config.toml
encoder_arch = "vit"
model = "contrastive audio-text model"
dataset = "drum patterns on synthesised drum kits"
train_examples = 26041
n_mels = 64
hop_length = 320
input = "log_mel"
spec_augment = true
win_length = 400
tokenizer = "word"
vocab_size = 159
loss = "sigmoid"
embed_dim = 384
encoder_norm = "rmsnorm"
encoder_norm_position = "pre"
encoder_activation = "geglu"
encoder_mlp_ratio = 3
encoder_head_dim = 64
encoder_fused_qkv = true
encoder_bias = "none"
encoder_qk_norm = false
encoder_parallel_block = false
encoder_dropout = 0.05
encoder_inner_norm = false
encoder_patch_size = [8, 16]
encoder_layers = 12
encoder_width = 192
encoder_positions = "sincos"
encoder_pooling = "class_token"
text_encoder_causal = false
text_encoder_width = 192
text_encoder_layers = 8
text_encoder_norm = "layernorm"
text_encoder_norm_position = "pre"
text_encoder_activation = "swiglu"
text_encoder_mlp_ratio = 2.67
text_encoder_head_dim = 32
text_encoder_fused_qkv = false
text_encoder_bias = "none"
text_encoder_qk_norm = false
text_encoder_parallel_block = false
text_encoder_inner_norm = false
text_encoder_drop_path = 0.15
text_encoder_kv_group_size = 2
text_encoder_positions = "learned"
init = "orthogonal"
residual_init = "none"
optimizer = "soap"
beta2 = 0.95
learning_rate = 0.0025
beta1 = 0.95
shampoo_beta = 0.95
eps = 1e-08
precondition_frequency = 10
max_precond_dim = 1024
one_sided = true
adamw_lr_other_params = 0.0014
max_grad_norm = 1.0
max_steps = 15200
batch_size = 256
epochs = 149.4
lr_schedule = "cosine"
final_lr_fraction = 0
warmup_steps = 760
weight_decay = 0.1
adamw_weight_decay_other_params = 0
Rows from block 2 of the text encoder of a small contrastive audio-text model, named by matrix and row number. Rows with one number belong to one neuron. Each number is 128 + 24 x the weight over its row's rms, rounded and kept within 0 to 255. All counts start at 0.
Before each neuron's rows are labels from the 100 texts, of 14848, where the neuron reaches its largest size: "fires on" is the input token at the peak. Only what is clearly more common there than usual is listed. The data: drum patterns on synthesised drum kits.
# gate: MLP gate (text_encoder.blocks.2.mlp.gate.weight, 512x192), inputs 96-191
# fc1: MLP up (text_encoder.blocks.2.mlp.fc1.weight, 512x192), inputs 96-191
# fc2: MLP down (text_encoder.blocks.2.mlp.fc2.weight, 192x512, transposed), outputs 96-191

fires on: "cowbell"; "cymbal"
gate.92 [125 133 160 147 119  87 158 141 104  97 128 170 100 127  89 154 134 131 140 146 152 143 110 100 135 135 140 136 135 114 112 153 121 168  74  83 119 100 142 136 102 130 108 112 136  96 154 141 140 121 153 115 109 127 132 131 129 151 123 178 105 115 103 100  89 110 142 144 111 141 101 105 117  99 130 159 191 121 113 140 203 114 152 128 171 110 119  56 110 101 113 157 125 154 144 138]
fc1.92 [181 118 122  89 151 136 130 124 152 100 147 101 106 103 146 107 113 156 146 110 137 172 109 130  98 146  34 143 129 117 121 152 163 113 122  96 104 172 137 129 111 150 148 129 174 118 131 125 129 183 152 124 160 123 102 117 170 135 147 129 141 153 145 137 143  83 104 169 135 143 113 128 120 124 118 120 125 119 153 117 156 158 150 146 126 136 141 135 156 120  85 120 123 154  96 106]
fc2.92 [119 130 122 170 108 150 126 111 137 118 145 130 143 143 147 123 140 145 144 128 153 123 122 122 136 101 108  85 129 119 148 113  78 127 162  87 128 180 140 109 191 156 134 141 105 144 159 122  96  88 116 159 109 146  96 112 139 127 168 119 130 157 146 101 126 125 100 132 162 159 147 148 103 144 118 130 120 126 148 140 142 105 110 106 146 136 156  90 160 143 144 160 174 165 118 168]

fires on: "cymbal"; "bpm"
gate.290 [134 160 130 111 165 159  88 127 133 132 182 115 118 107 100 154 164 127 170 152 143 134 116 100 130 147 145 100  84 128  99 117 129 120  82 108 131  90 170 141 147 108 121 116 117 133 148 109 137 127 142 143 124 159 140 102 113 109 150  95 131 137 106 152 139  96 176 171 143 146 149 170 151 133 158 115 105 177 147 149 158 166  98 155  79 111 124 147 169 143 116 136 173 148 114 128]
fc1.290 [138 105 121 122 194 129 153 101 132  89 108 138 170 108 144 157 137 114 130 116 158 116 133  98 117 144 147 120 128  91 141 139 149 158 123 160 121 117 158 144 145  94 115 127 123 116  97 134 152 115 123 112 138 176 138 107 105 167 116 107 131 112 116 139 120 108 157 130 106 118 112 128 131  75 129 155 174 137 156  95 151 114 111  98 141 122  88 130  93 113 134 124  88 147 116  90]
fc2.290 [140 118 128 123 145  93 185 134 134  90 145 135  99 131 117 132 116 111 130 116 115  93 112 130 137 101 173 134 148 123 127 150 144 183  91 148 139 165 119  93 183 147  90 159 145 122 128 158 122 119 111 122 102 151 127 104 111 132 117 134 109 162 154 118 132  88 127 121 160  89  87 141 102 135  75 132 146 122  87 104 153 120 107  91 150 149 157 125 113 104 130 128 142 130 173 118]

fires on: "cowbell"; "clap"; "quiet"
gate.10 [102 156 126 105 118 106 171 146 131 165 145 113 148 152 102 120 120 115 153 133 135 129 129 178 112  85 144 139 148 119 176 125 117 141 163 146 104 106 136 187 145 112 186 132 171 159 150 107  79  93 154 113 164  94 114 101 153 152 117 133 151 138 132 122 134 119 138 116 102 117 103 129 141  96 106 126 113 104 125 142  87 139 156 155 120 100 138 146  94 109 138  97  89  85 133 140]
fc1.10 [120 136 137  90 118 131 128 137 113 156 185 169 146  98 129  96 139 133  95 134 152  70 168 154  70 124 143 131 140 121  99 143 114 106 136 111 155  51 123 101 134 146 127 161 147 101 115  86 153 134 138 111 124 146 133 112  79 138 119 115 125 164  99 123 114 141 138 158 134 132 112 115 146 128 108 126 146 105 126 131 131 109 135 131 134  61 118 151 128 140 141 143 148 100 112 121]
fc2.10 [145 149 132 142 128 137 148 116 145 123  97 114 160  89 118 128 140 144 112 148 113 126 149  89 131 127 131  73  82 140 128 130 163 114 124  99 119 114 108  83 147 142 130 154 124 112 134  64 109 132 163 127 105 140 144 100 103 153 156 125 103 128  94 148 120  98 154 167 111 162 120 139 151  98 122 133 160 162 121 159 138 145 151 168  84  63 112 154 118 137 133  95 154  83 114 102]

fires on: "-"; "bpm"; "hits"; "at"
gate.68 [160 100 127 139 106 121 100 142 179 107 150  89  96 134  90 134 110 168 135 204 136  86 119 137 140 117 127 131 120  95  99 111 101 138 128 108 126 155 123 153 177 114 149 142 168 151 103 153 114 107 151 114 132 137 127 102 158 145 130 124 137 134 132 126 131 161 114 135 125 120 190 111 149 124 113 134 126 128  90 155 139 159 146  89 127 125 158 111  98 137 149  94 142 121 122 137]
fc1.68 [110 103 118 101  98  99 142 152  98  94 128 141 163 122 135 130 141 172 147 118 132 127 140 106 132 116 104 104 111 128  94 172 155 158  70  84 133 128 161 117 158 109 115 190 113  83 137 132 107 112 129 141 136 164 178 178 144 110  75 147 122 165 115 139 151  83 111 107 144 115  98 143 171  92 140  86 148 138 128 132 122 144 127 123 134 116 119 107  94 122 103 112 139  81 120 166]
fc2.68 [135 108 140 125 161 124 138 118 129  87 129 119  98 153 113 144 129 116 128 128 112 102 140  85 143 140 138  98 144 113 144 130 129 120  82  98 138 143 121 180 111 105 124 151 150 108 109 122 121 132 124 130  93 120 174 130 140 118 122 148 136 108 125 227 103 166 141 100 151 136 127 133 124 126 141  77 138 151 110 131 106 171  98 132 112 131 139 106 142 131  99 147 107 155 134 164]

fires on: "cymbal"; "hi"; "closed"
gate.220 [170 137 112 133  80 113 146 144 126 120 159 111 129 150 133 122 150 169  97 124  89 131 105 125  67 134 118 130 110 113 185 151 114 112 153 133 134 125 158 123 112 132 161 121 116 124 166 133 131 112 142 120 150 145 141 132 126 111 101 120 107 127  71 101 119 140 131 164 127 134 127 133  91 157 112 132  83 148 138 151 130 113 120 129 143 136 135 147 119 177 107 113 101  90 113 144]
fc1.220 [135 123 104 106 122 117 135 155 112 159 129 155 134 144 119 132 120 100 123  94 116 154 121 158 143  89 111 135 139 154 117 106 133 142 139 102 151 119 107 119 127 172 108  89 132 152 121 122 134 108 132 102 129  89  97 142 184 136 113 151 131 112 152 106 136 131 166 155 153  97 124 152 111 130 115 160  95 112 106 138  83 146 170 129 137 134 105  91 141 165 134 118 113 113 125 169]
fc2.220 [111 162 101 113 140 108 135 154 139 168 146 101 116 124 129 157 121 139 132 159 125 131 134  95 133 141 140 142 128 108 117  92 124 167 109  83 139 148 120 126 129 155 128  89 134 130 116 124 138  66 126 122 110 119 101 143 122 119 143  85 159 148 114  56  90 127 121 178 118 104 124 126  93 109 126 158 120 116 130 127 115 116 115 137 137 106 114 118 117 148 135  92  89  58 131 136]

fires on: "rumble"
gate.121 [ 87  88 124 148 137 137 156 110 157 117 126 146 109 143  79 113 136 183 118 148 113 140 160 146 127 115 134 108  92  96 160 113 125 132  83 115 147  92 100 145 105 101 108 139 152 133 123 112 153 136 134 127 158 130  75 127 108 113 146 124 147 166  96 133 127  93 104 114 124 141 129 135 172 103 168 116 110 109 121 112 153 120 141 119 128 164 103 147 178 163 120 151 139 124 141 135]
fc1.121 [108 124 126 160 109 101 126 119 107 125 121 120 170 152 120 109 130 142 121 162 126 134 118 128 114 144 115 150 146 142 157 143 111 148 144 139 122  99 165 131 119 118 135 156 141 138 125  99 126 177 144 137 152 139 108 121 156 148 103 139  87  77 126 132 115 124 165  81 146 103 170  72  98 134 148 151 172 172 115 123 163 148 123 175 101 104 131 145 104 147 115 105 163 118 120  70]
fc2.121 [ 69 117 135 111  91 113  97 115  93 145 158 126  85 128 122 131 138 132 109 127 134 141 141 100 115 157 114 130 108 131 138 155 148 126 162 139  93 113 125 115 128 151  94 118 158 142 104 142  98 175 112 124  96 100 120  79 133 148 153 104 188 138 115 123 127 123 147  77 115 138 153 131 131 152 145 174 135 137 140 127 105 133 137  99 126 117  81 157 129 208 153 148 123  94 112  97]

fires on: "cymbal"; "closed"; "hi"
gate.210 [161 169 152 135 110 136 146 109 158 123 195 130 160 136 133 102 119 115 142 118 110 123 154 158 146 119 129 108 136 124 120 133  90 163 123 110 140 104 126 136 135  69 162 114 166 148  99 151 153 139 118 106 150 117 147 150 104 137 149 151 115 149 145 157 122  86 152 157 129 124  76 108 123 110 118 119  78 157 118 129 116 167 151 126  73 103 116 126 107 180 131 120 116 146 124  98]
fc1.210 [135 137 174 113 111 138 108 128 159 140 137 127 149  91 154  79 162  74 133 121 157 183 160 192 148 113 134 117 139 136 119 163  80 167 115 128 124 115 153 106 155  79 160 109 131 154 153 109 132 122 187 106 133 143 136 103 103 134 140 142 136 181 136 137 121 133 133 151 113  98 109 118  99 120 138 123  98 143 103 164 168 160 144  57 138 144  88 152 130 134 130 127 137 127 119 117]
fc2.210 [133 163 137 109 145 126 136 125 112 105 115 147 116 175  88 130 117 165 133 143 149 155 123 127 123 125 129 109 152 117 159 109  65 141 182 126 108 112 122 117 136 130 188  96 129 130 144 136 176 183 110 140 115 138 108 121 129 113 150 107 100 187 175 154 128 153 122 113 109 151 133 134 149 129 131 115 116 135 132 160 172 181 120 151 134 168 163  94 125 110 117 102 142 138 108 111]

fires on: "cymbal"
gate.382 [129 127 132 119 134  98  94 116 100 121 117 154 139 113  87 143 102 113 121 104 112 103 139 138 108 101 126 134 104 125 105  97 108 165  91 119 120 120 127 107 132 183 159 103 109 106 112 134 110 111 129 135 152 145 116  90 183  82 171 107 132 136 134 112 119 161 111  90 122 161 157  92 124 123 105 119 157 122 134 144 141 101 116 112  91 146 109 154 102 138 132 107 176 154 146 152]
fc1.382 [174 122 178 131 158 118 164 143 125 145 119 117 129 175 146 103  94  93 126 124  89 147 122 119 182 102 119 121 125 176 124  91 167 112 134 160 134  83  98 142 108 110 103 116 160 162 126  97 173 108 104 154 115 103 160 119  90 139  92  89  97 105 106 146 141 123 142 134 136 109 125 127 119 108 147 140 132 124 136 112 121 122 107 131 132 121  91 167 104 111 127 118 121 120  80 110]
fc2.382 [ 92 153 128 123 141 149 111  97 116 106 154 150 146 125 129 132 132 181 137 118 147 107  71 145 105 154 122 121 142 158 114 108 119 158 162  86  92 125 155 112 122 117 115 135 161 112 118 141 145 112 155 133 142 118 108 131 112 119 171 140 117 119  98 101 100  65 143 134 137 158 132  92 146 129 121 157 116 104 103 162 151 117 141 144 128 129 104 108 103 132  83 124 134 131 117 140]

fires on: "cymbal"; "hi"
gate.434 [102 148 164 132 124 106 122 123 140 148 131 128  96 140 131  96 158 137 134 131 103 136 108  87 137 150 120 186 135 149 155 121 157 126 102 142 163 124 146 116 118 130 129 147 138 118 118 133 103  89 144 131 103 140 105 148 128 112 127 174 111 146 144 101 147 150 122  70 149 113 157 153 131 171 145 169 139 114  91 127 199 143 143 112 116 142  76 149 128 102 158 145 133 135 128 139]
fc1.434 [157 143 122  89 134 114 116 145 137 117 126 100 119 101  95 126  93 132 112 121 117 150 163 120  96  67  87 115 139  96 122 144 124 110 156 147 131 171 140 114 135 109 132 120 123 132 130  96 131 148  99 134 153 135 176 163 131 133 103 115 123 167 152  93 157  83 169 144 109 119 146 141 161 173 151 173  99 121  97 123 123 156 132 116 125 112 157 103 127 156 123 111 135 105 141 111]
fc2.434 [127 154 124  99 123 167 134 122 153 108 135 136 130 142 113 154 104 148 157 134 162 153 151 151 133  68 101 106 161  89 135 129 144  95 131 124 118 161 103 118 131 125 138 126 105  73 134 113 124 141  95 160 123 132 116 129 142 168 107 146 152 144 149 111 142  91  93 150 132 171 118 165 142 174 118 132 124  96 143 131  97 130 125 140 120 105 181 109 142 175 137 110 117 112 128 119]

fires on: "rumble"; "tom"; "bpm"
gate.285 [140 136 133 184 153 151 142 143 146 106 116 130 108 126 124 161 119 126 118 138 104 115 125 121 124  84 112 134 121 118  80 134 118 106  99 121 178 104 120 135 110 129 100 106 154 161 121 125 194 110 115 160 105 130 139 147 118 157 125 119 156 100 141 135 102 139 121  61 101 154 168  98 132 123 120  99 152 129 154 151 109 106 150 153 113 141 106 101 142 156  94 132  76 118 137 115]
fc1.285 [ 85 131 103 149 115 136  89 120  98 159 144 154 122 126 105 116 104 109 125  88 159 118 154 165  65 140 145  82 107 124 162 145  81 165 118 126  92 137 147 106 103 155  97 168 119 152 150 139  99 124 133 152 140 111 133 125 147 102  97 159 110 110 147 128 121 125  76 142 139 135 147 133 110 121 161 138 122  97 138  95 184 159 124 144 162 141 115 154 123 118 112 127 143 123 110 102]
fc2.285 [110 176 122 104  89 159 145  98 113 135 146 116 135 136 125  92 162 142 113 151  91 115 110  82 114 102  87 106  94 171 131 145 104 100 138  95 121 126 133 128 134 135 105 129 136 134 124 146 150 132 132 133 123 119  89 119  89 127 126  97 105 111  97 124 133 113 122 121 114 123 144 107 102 108 145 135 153 110 152  96 163 133 151  76  96 131 101 128 135 121 128 169 123 116  97 101]

fires on: "shaker"; "cymbal"
gate.178 [111 132 153 171  91 104 127 129 170 118 111 140 137 152  92 157 122 147 122 113 123 131 150 117 149  97  99 150 114 135 148 132 118 136 140 121 116 109 121 122 126 185 121 133 132 124 124 114 102 124 141 144 112 117 150 108 105 164 183 123 124 162 107  81 148  77  75 147 140 121  88 107 140 161 158 119  73  97  93 123 117 114 125 130 164 159 141  62 128 129 137 182 123 124 118 114]
fc1.178 [ 82 126 125 135 136 139 149 131  86 158  91 118 124 153 121 114 105 134 148 147 140 174 100 135 113 134 156  76 115 148 129 114 112  90 198 133 143  75 132 100 148 134 156 134 166 143 117 118 188 154 165 145 135 157 107  88  73 113 128 135 109 121 157 125 105 104 111 136 149 151 159 102 135 128 147  88  84 108 148 166 189 136 139 143 121 141 136 138 139 137 162  91 120 122 133 121]
fc2.178 [122 113 156 156 152 131 129 159 135 178  91 137 159 120 100 147 100 116 129 153 146 182  83 118 104 114 128 110  94 131 160 133  90 101 161  93 117  93 103 144 118 110 138 120 147 135  71  79 155 144 149 130 138  91  91 147 114 109  94 132 114 136 128 130 131  93 143 140 150 103 102 152 144 116 188 118  92  86 120 131 150 114 135 130 139 143 145  84 135 150 111 122 128 107 113 100]

fires on: "-"; "closed"; "tom"
gate.124 [136 157 128  95 157 150 134 155 142 118 137 187 122 127  94 156 176 172 139 140 131 124 168 123 110 126 156 138 116 153 120  89 138 145  80 164 127 125 115 123 109 131 110  96 151 104 148  95 123 129 159 116 134 139 123 130 113 154 131 137 119 141 144 146 120 144 132 129  89 135 126 121 115 159 130 153 135 137  94 105 150 143  80 149 153  92 134 103 109 152 111  90 161 121 186 131]
fc1.124 [113 119 108 122 143 101 151 146 132 138 167 153  93  97 134 121 124 121 160 112 125 129 146 114 142  87 131 158 132 119 130 150 140 106  87  73 109 117 135  92 146 109 121 115 153 110 142 129 128 100  86 167 123 148 127 131 159 136 165  87 130 146 144 152 125 148  81 130 131 131 154 149 142 139 109 171 123 111 126 113 152 139 107 164 163  65 143 120 116 115 177 117 147 139 142 116]
fc2.124 [138 109 145 145 106 182  99 143  94 112 111 142 158  80 139 113 160 134 131 112 104 156 171 134 120 157 146  90 124 166 103 136 130 110 122 138 132 139 117 129 129 152 156 131 137 130 110 117 202 100 144 146  96 137 106 181 136 100 112 114 155 106  97 146 135 177 114  84 140 119 137 171 137 101 135  89 127 137 173 129 117 124 144 106 129 132  87 131 117 115 120 104 118 155  76 105]

fires on: "rumble"
gate.158 [118 131 106 126 150 148 153 149 141  91 138 160 111 154 113  96 166 155 119 138 139 136 118 146 126  92  90  94 110 133 125 129 110 115 119 150 121 166 107 132 111 112 140 152 127 152 107 139 166 125 149 111 118 138 125 153 114 118 150 116 159 112 144 153 160  89  86 162  93 167 102 195 150 130 146 111  96  95 153 124 135 125 139 137 166 127 131 136 179 125 119 137  93  78 157 141]
fc1.158 [118 121 147  72 116 129 107 127 118 108 137 117 138  88 177 144 117 110 141  99 118  90  90 143 173 153  94 156 139 145  94 100 124 110 164 143 134 170 178 113 135 155 159 107 130  89 117 122 102 123 152 158 150 124 132 123 131 119 120 161 104  93 132 173 146 120 155 122 132 123 175 101  83 121  93 138 124 165 119 154 133 166 154 154 104  98 123 134 106 156 114 143 165 146  95 142]
fc2.158 [ 89  58  93 109  75 132  87 141 113 137 150 110 129 149 125 151 144 114  65 119 179 136 113 137 133 142 125  91 119 139 159 150 138 155 139 109 117 100 135 132 130 145 108 127 130 105 105 144 129 168 109 137 104  87 103  96 159 139 125 130 169 102 128 148 104 151 148  70 122  97 145 109  94 141 158 146 175 130 141  75 132 143 135 135  99 136 151 169 128 152 161 150 146 138 124 124]

fires on: ","; "snare"; "in"
gate.126 [148 128 128 178  84 110 135 129 172 156 106 111  97 155 135  99 115 164 124 128  79 141 155  97 128 119  93 123 181 124 141 107 105 131 144  77 139 102  68 124 133 109 100 143 139 146 112 176 119 187 134 110 155  99 139 186 115 137 104 126 113 118 136 139 133 137 138 122 140 112 105 112 109 128 157 150  98 105 133 133 121 139 143 147  64  74 141 150 132 122 114 116 145 120 107  98]
fc1.126 [103 151 159 104  95 115 162 135 145 135 131 107 139 143 118 117 140 112 112 133 130 119 128 104 117 144 128  98 100  74 135 130 141 154 165 121 123  93 158 132 124 123 144 152 128 104 134 133 131 119 165 167 107 140 126 107 132 144 113 150 119 141 145  81 139  75  92 156 133 165 105 126 173 160 115  92 103 102 119 179 160 162 128 134 107 137 117 142  73 151 120  75  98 155 139 113]
fc2.126 [133 127  92 128 108  75 138 142 152 137 128 114 156 111 140 150  91 121 134 139 149 141 102 149 135 130 130 173 145 146 138  89 105  83 118 140 187 146  86  87 127 135 127 137 143  96 160 190 128 132 138 135 130 112 124 144 150 139 104 159 143 100 139 156 105 163 135 109 134 105 111 144 106 140 148 147 121 148 138 152 111 126 138 147  86 111 129 130  95 140  88  97 144 114 123 105]

fires on: "cymbal"; "-"; "hi"; "<end>"
gate.334 [146 119  84  96  98 108 126 105 159 133 118 153 156  78 121 103 133 130  89  92  91 132 132 143 163 163 143 124 113 143 129 168 131 139 108  99 115 140 106 163 165 157 148 144  95 126 128 124 131 116 107 139 134 143 164  47 165 142  90 149 118 123 137 175 142 104 124 157 144 145 160 118 121 161 156 160  91 137 157 156 120 120 176 109 113 128 135 153 123 144  97 152 144  78 116 127]
fc1.334 [135  97 157 110 167 154 110 144  99 106 135 160 124 113 134 170  97 146 149 167  90 128 120 138 101 103 124 130 100 147 139 111 118 100 118 124 128 145 172 153 108 135 111 148 162  76 153 136 105 162 125 117 129 111 110 135 147 131  88 114 144 123 102 128 151 156 135 134 101 159 162 150 118 109  90 107 147 148  81 165 119 182  93 142 183 127 138 138 149 102 138 160 139 101 112 104]
fc2.334 [124 188 145  83 101 137 126  93  86 136 120  98 169 138 129 130 151 136 145 144 172 110 145 118  61 109 170  99 119 141 124 173 143 112 148  98 133 152 154  99  96 112 118  97 156 109  98 115 147 143 117 105 148 140 124 122 167 117 112  79  90  94  98  92 116 102 118 103 141  81 100 122 133 138  88 142 126  78 137 119 150 148  92 126 108 117 153 114  89 112 120 137 104 138 135 145]

fires on: ","
gate.264 [138 153  83 112 129 132 122 172 151 118 124 157 122 126 140 106 135 146 133 167 121 132 118  91 132 141  91 115 141 127 104 115 162 156 114 131 118  94 161  78 131 145 128 147 137 115 111 150 125 107 152 166 112 144 128 139 175 151 167 142 150 118 105 121 127 147 102 148 127 151 184 119 161 171 112  75 130 108 131 160 119 149  78 153 134 101 135  95 137 175 114  75 127 137 118 133]
fc1.264 [ 61 138 121 117 117 119 174 130 164 120 121  82 147 137 152 136 150 130 134 152 102 138 112 109 165 120 168 107 160 126 102 137 143  73 126 152 169 104  97  93 156 151 105 140 142 155 143 102 131 127 141 170 168 149 111 154  81 114 119 108 130 121 125 141 140 139 135 162 157 119  81 139  96  93 150 122 132 137 127 148 148 112 138 166  85 149 133 140 175 158 126 119 117 139 115 135]
fc2.264 [108 113 119 104 155 132  99  90  96 152 130 154  96 117  84 137  93 150 113 149 141 112  81 121  93 155 155 132 129 109  86 108 192 132 157 133 123 154 167 112 148 154 100 122 129  76 132 108 108 147 134 118  98 135 153 122 103 106 132 111 131  94 116 144 131 164 124  96 109 105  98 155 140 144 114 110 145 149 105  92 153 155 163 150 152 119 116 123 152  91 137 113 153 160 118 142]

fires on: "cymbal"; "with"
gate.476 [129 125 162 170 141 112 134 156 119 127 136 104 123 142 119  93 127 141 140 105 134  91 115 103 126 118 115 145 102 142 151 143 185 131 113 125 132 133 181 145 147 118 150 134 130 105 126 121 123 165 140 114 123 116 139 160 104 133 128 116 188 135 144 125 133  99 128 148 137 119 117 121 126 108 143  58 120 164  84  90 163 145 138 137 110 118 130 172 170 142  86 111 123 123 124 169]
fc1.476 [135 137 108 138  87 126 109 112  96 144 120 120 139 132 140 161 150 101 141 174  88 139 146 131 138 120 117 101 162 151 121  91  99 170 183 143 152 135 121 115 153 127  87 158 126 122 131 124 134 137 102 144 117 102 102 147 117 173 112 138 130 101  92  65 150 164 140 122 115 144 143 136  87  93 128 138  90 128 121 149  76 116  96  76 110 146 148 136 124 159 138 145 125 141 128 108]
fc2.476 [154 132 128 131 137 125 141 113 154 109 139 103 154 105 101 157  72 152 132 114 108 130 118 159 159 115 146 151 144 134 112 118 123 120 132 133 104 103 136 140 102 148 119 123 109 145 126 114  96  87  72 152 171 138 180  99 156 156 116  95 125 144  88 103 108 104 118 163  96 162 123 121 135 155 115 176 127 101 136 142 114 157 104 118 114 142 144 125 127 173 157 137 142 144 134 113]

fires on: "rumble"
gate.292 [ 91 177 131 150 101 140 113 109 141 133 121 135  90 124  88 138 146 168 116 132 130 153 120 125 165 122 132 116 148 116 121 107 137 107 126 153 168 123  87 139 140 103 139  94 132 121  93 149 160  86 115 124 120 109 126 137  97 149 105 139 153 173 147 134 153 106  61 151  97 161 103 178 152 131 156 138 146  86 131 141 138 140 118  83 119 163 111 143 171 126 106 178 104  97 141 149]
fc1.292 [ 55 131 128 195 166 104 147 130 119 104 136 148 129 138 114  86 145 146 123 147 107 115 184 123 115 103 153 104  67 116 147 141 121 117 107 135 130 121 103 163 122 117 134 112 129 123 149  91 158 139 133 131 170 137  99 128 108 129 161 159 152 138  84  80 117  99 124 131 135 143 116 135 150  96 122 104 127 105 132 107 115  77  98 115 149 163 119 151 154 137 120 124 119 126 150 142]
fc2.292 [199 149 141 153 161 153 127 138 159 144 110 113 132 135 129 140 123 130 162 120 155 145 117 172 110 143 105 113 151 137 153 100  89 127 131 129 135 145 129 153 116 117 151 149 118 145 138 100 140  90 139 127 147 126 157 156 129 104 115 132  99 145 116 131 160 104  90 134 132 126 128 135 142 100 138  98 100 126 116 136 151 129 148 148 128 156 123 104 133  88 119 119 151 166 122 139]

fires on: ","; "hi"
gate.367 [111 126 149 120 105 120 102 154 167 134 118 145 144 103 119  99 149 101 100 151 140 155  91 114  84 155  84 120 106 144 160 115 128  82 157 122 115 146 113 134  96 101 159 144 138  48 111  89 134 128 140  93 100 122 129 169 155 121 104  89 101 129 166  89 115 130 115 102  99 122 169 132 133 147 148 120 129 112 151  86 135 108 162 155 109  87 105 123 125 180 133 119 111 143 131 134]
fc1.367 [131 129 119 128 118 135 142 122  78 136 153 138 138 153 119 136 159 103 170 161 110 125 150 124 110 111 162 149 117 143 150  89 147  78 129 184 122  82 158 128 103 114 132 118 153 161 121 156 150  87 122 176 115 125 161 126 129 130 159 137 116 112 173 130  84  39 119 123  82 161 165  80 109 120 187 145 104 117 127 145 152 131 125 113 134 109 123 139 123 120 125 123 135 158 123 135]
fc2.367 [149 129  90 148 151 161 127 169  97 105 167 133 132 143 141 140 117 111 147 132  89 151  84 139 125 112 111 137 114 132 129 112 156 135 143 112 184 139 123 127  88 156 150 136 153 168 139 101 102 131 130 134  98  67 148 145 155 171 116 118 152  97 155 113 126 153 146 107 140  96 125 141  79 145 112 141 110 175 183 124 130  85 109 168 115 142 159 154 127 129 107 133 116 113  74 143]

fires on: "rumble"
gate.156 [115 138 122 136 158 128 133 104 109 103 150 135 118 159 141  59 124 147 118 119  80 122 151 118 122 159 111 134 116 141 130  83  93  82 113 126 131 107 108 140  92  90 172 164 121 141  72 131  89 145 171 151 150 148 106 126 154 130 138  95 121 109 109 132 126 123 138 142 158 148 187 123 126 115 136 133 145 117 143 106 115 113 138 149 107 114  88 123 142 167 134 149 129 109 145 134]
fc1.156 [154 102 130 131  98 137  95 136 130 123 147 183 167 113 170 152 134 105  82 137 116 147 139 124 158 131 106 137 143 182 121 156 138 153  85  93 139 187 123 135 170 172 109 151 174 134 143 120 102 129 159 124 176 161 133 159 106 126 109 114 147 125 131 104 118 139 120 140 143  98  74 127  96 127 132 134 137 134 123 124 149  96 105 150 178 106 103 121  85  97 107 129 133  86 156 115]
fc2.156 [143 110 112 112 150 157  79 148 177 119 186 113 142 126 109 133 117  77  75  87 140 155 150 120 134 121 149 150 137  90 127 105 184 136 152 133 111 133 133  86 178 162 146 133 125 106 101 131 132 166 116 116 150 116 124 141 120 130 126 124 109  74 159 129 142 157 118 136 146  64 160 156 156 158 134 140 120 138 130  72 158 147 157 151 149 141 150 143 125 149 133 144 157 119 124 127]

fires on: "shaker"; "random"; "bossa"; "half"
gate.479 [142 106 147 117 147  97  92 123 146 100 164 149 128 111 126  99 142 118 187 125  95 116  98  84 129 119 136 149 120  91 102  99 111 101 134 124  99  92 128 131 173 156 173 172 132 121 152 140 137 127 141 123 105 108 164 122 136 135 118 140 120 112 111 141 120 157 146 134 158 110 149  82 143 142 119 102 131 114 107  93 136  90 140 133 149 149 106  75 121 139 119 158 140 178 117 150]
fc1.479 [ 79 161 137 107 130  96 114 130  90 145 105 106 158 125  91 131 107 156 137 107 169  79 131 112  96 131 196 140  96 148 131 117 122 134 100 161  94 125 134  72 120 182 176 123 121  87 135 145 146 129 163 171 108  82 114 126 133 146 125 148 137 102 167 176  98 130 126 152 122 164 105 105 130  72 116 134 118 114  76  98 111 150 125 117 128 129 119 103 115 128 151 151 118 139 129 160]
fc2.479 [141 160 148 155 118 107 172 156  73 146  96  54  82 147 108 117 143 154 128 121 158 116 166 120  88 141 108  92 116 148 107 139 122 176 119 167 128 175 149  97  86 147 103 114 100 165 119 169 101 107 149 158  98 113 133 109 109 139 151 108 133 103 126  94  96  97 101 119 139 144 101 140 121  80 136 139 128  84 115 143 126 143 134 121 144 136 156 133 119 109 108 103 105 118  95 107]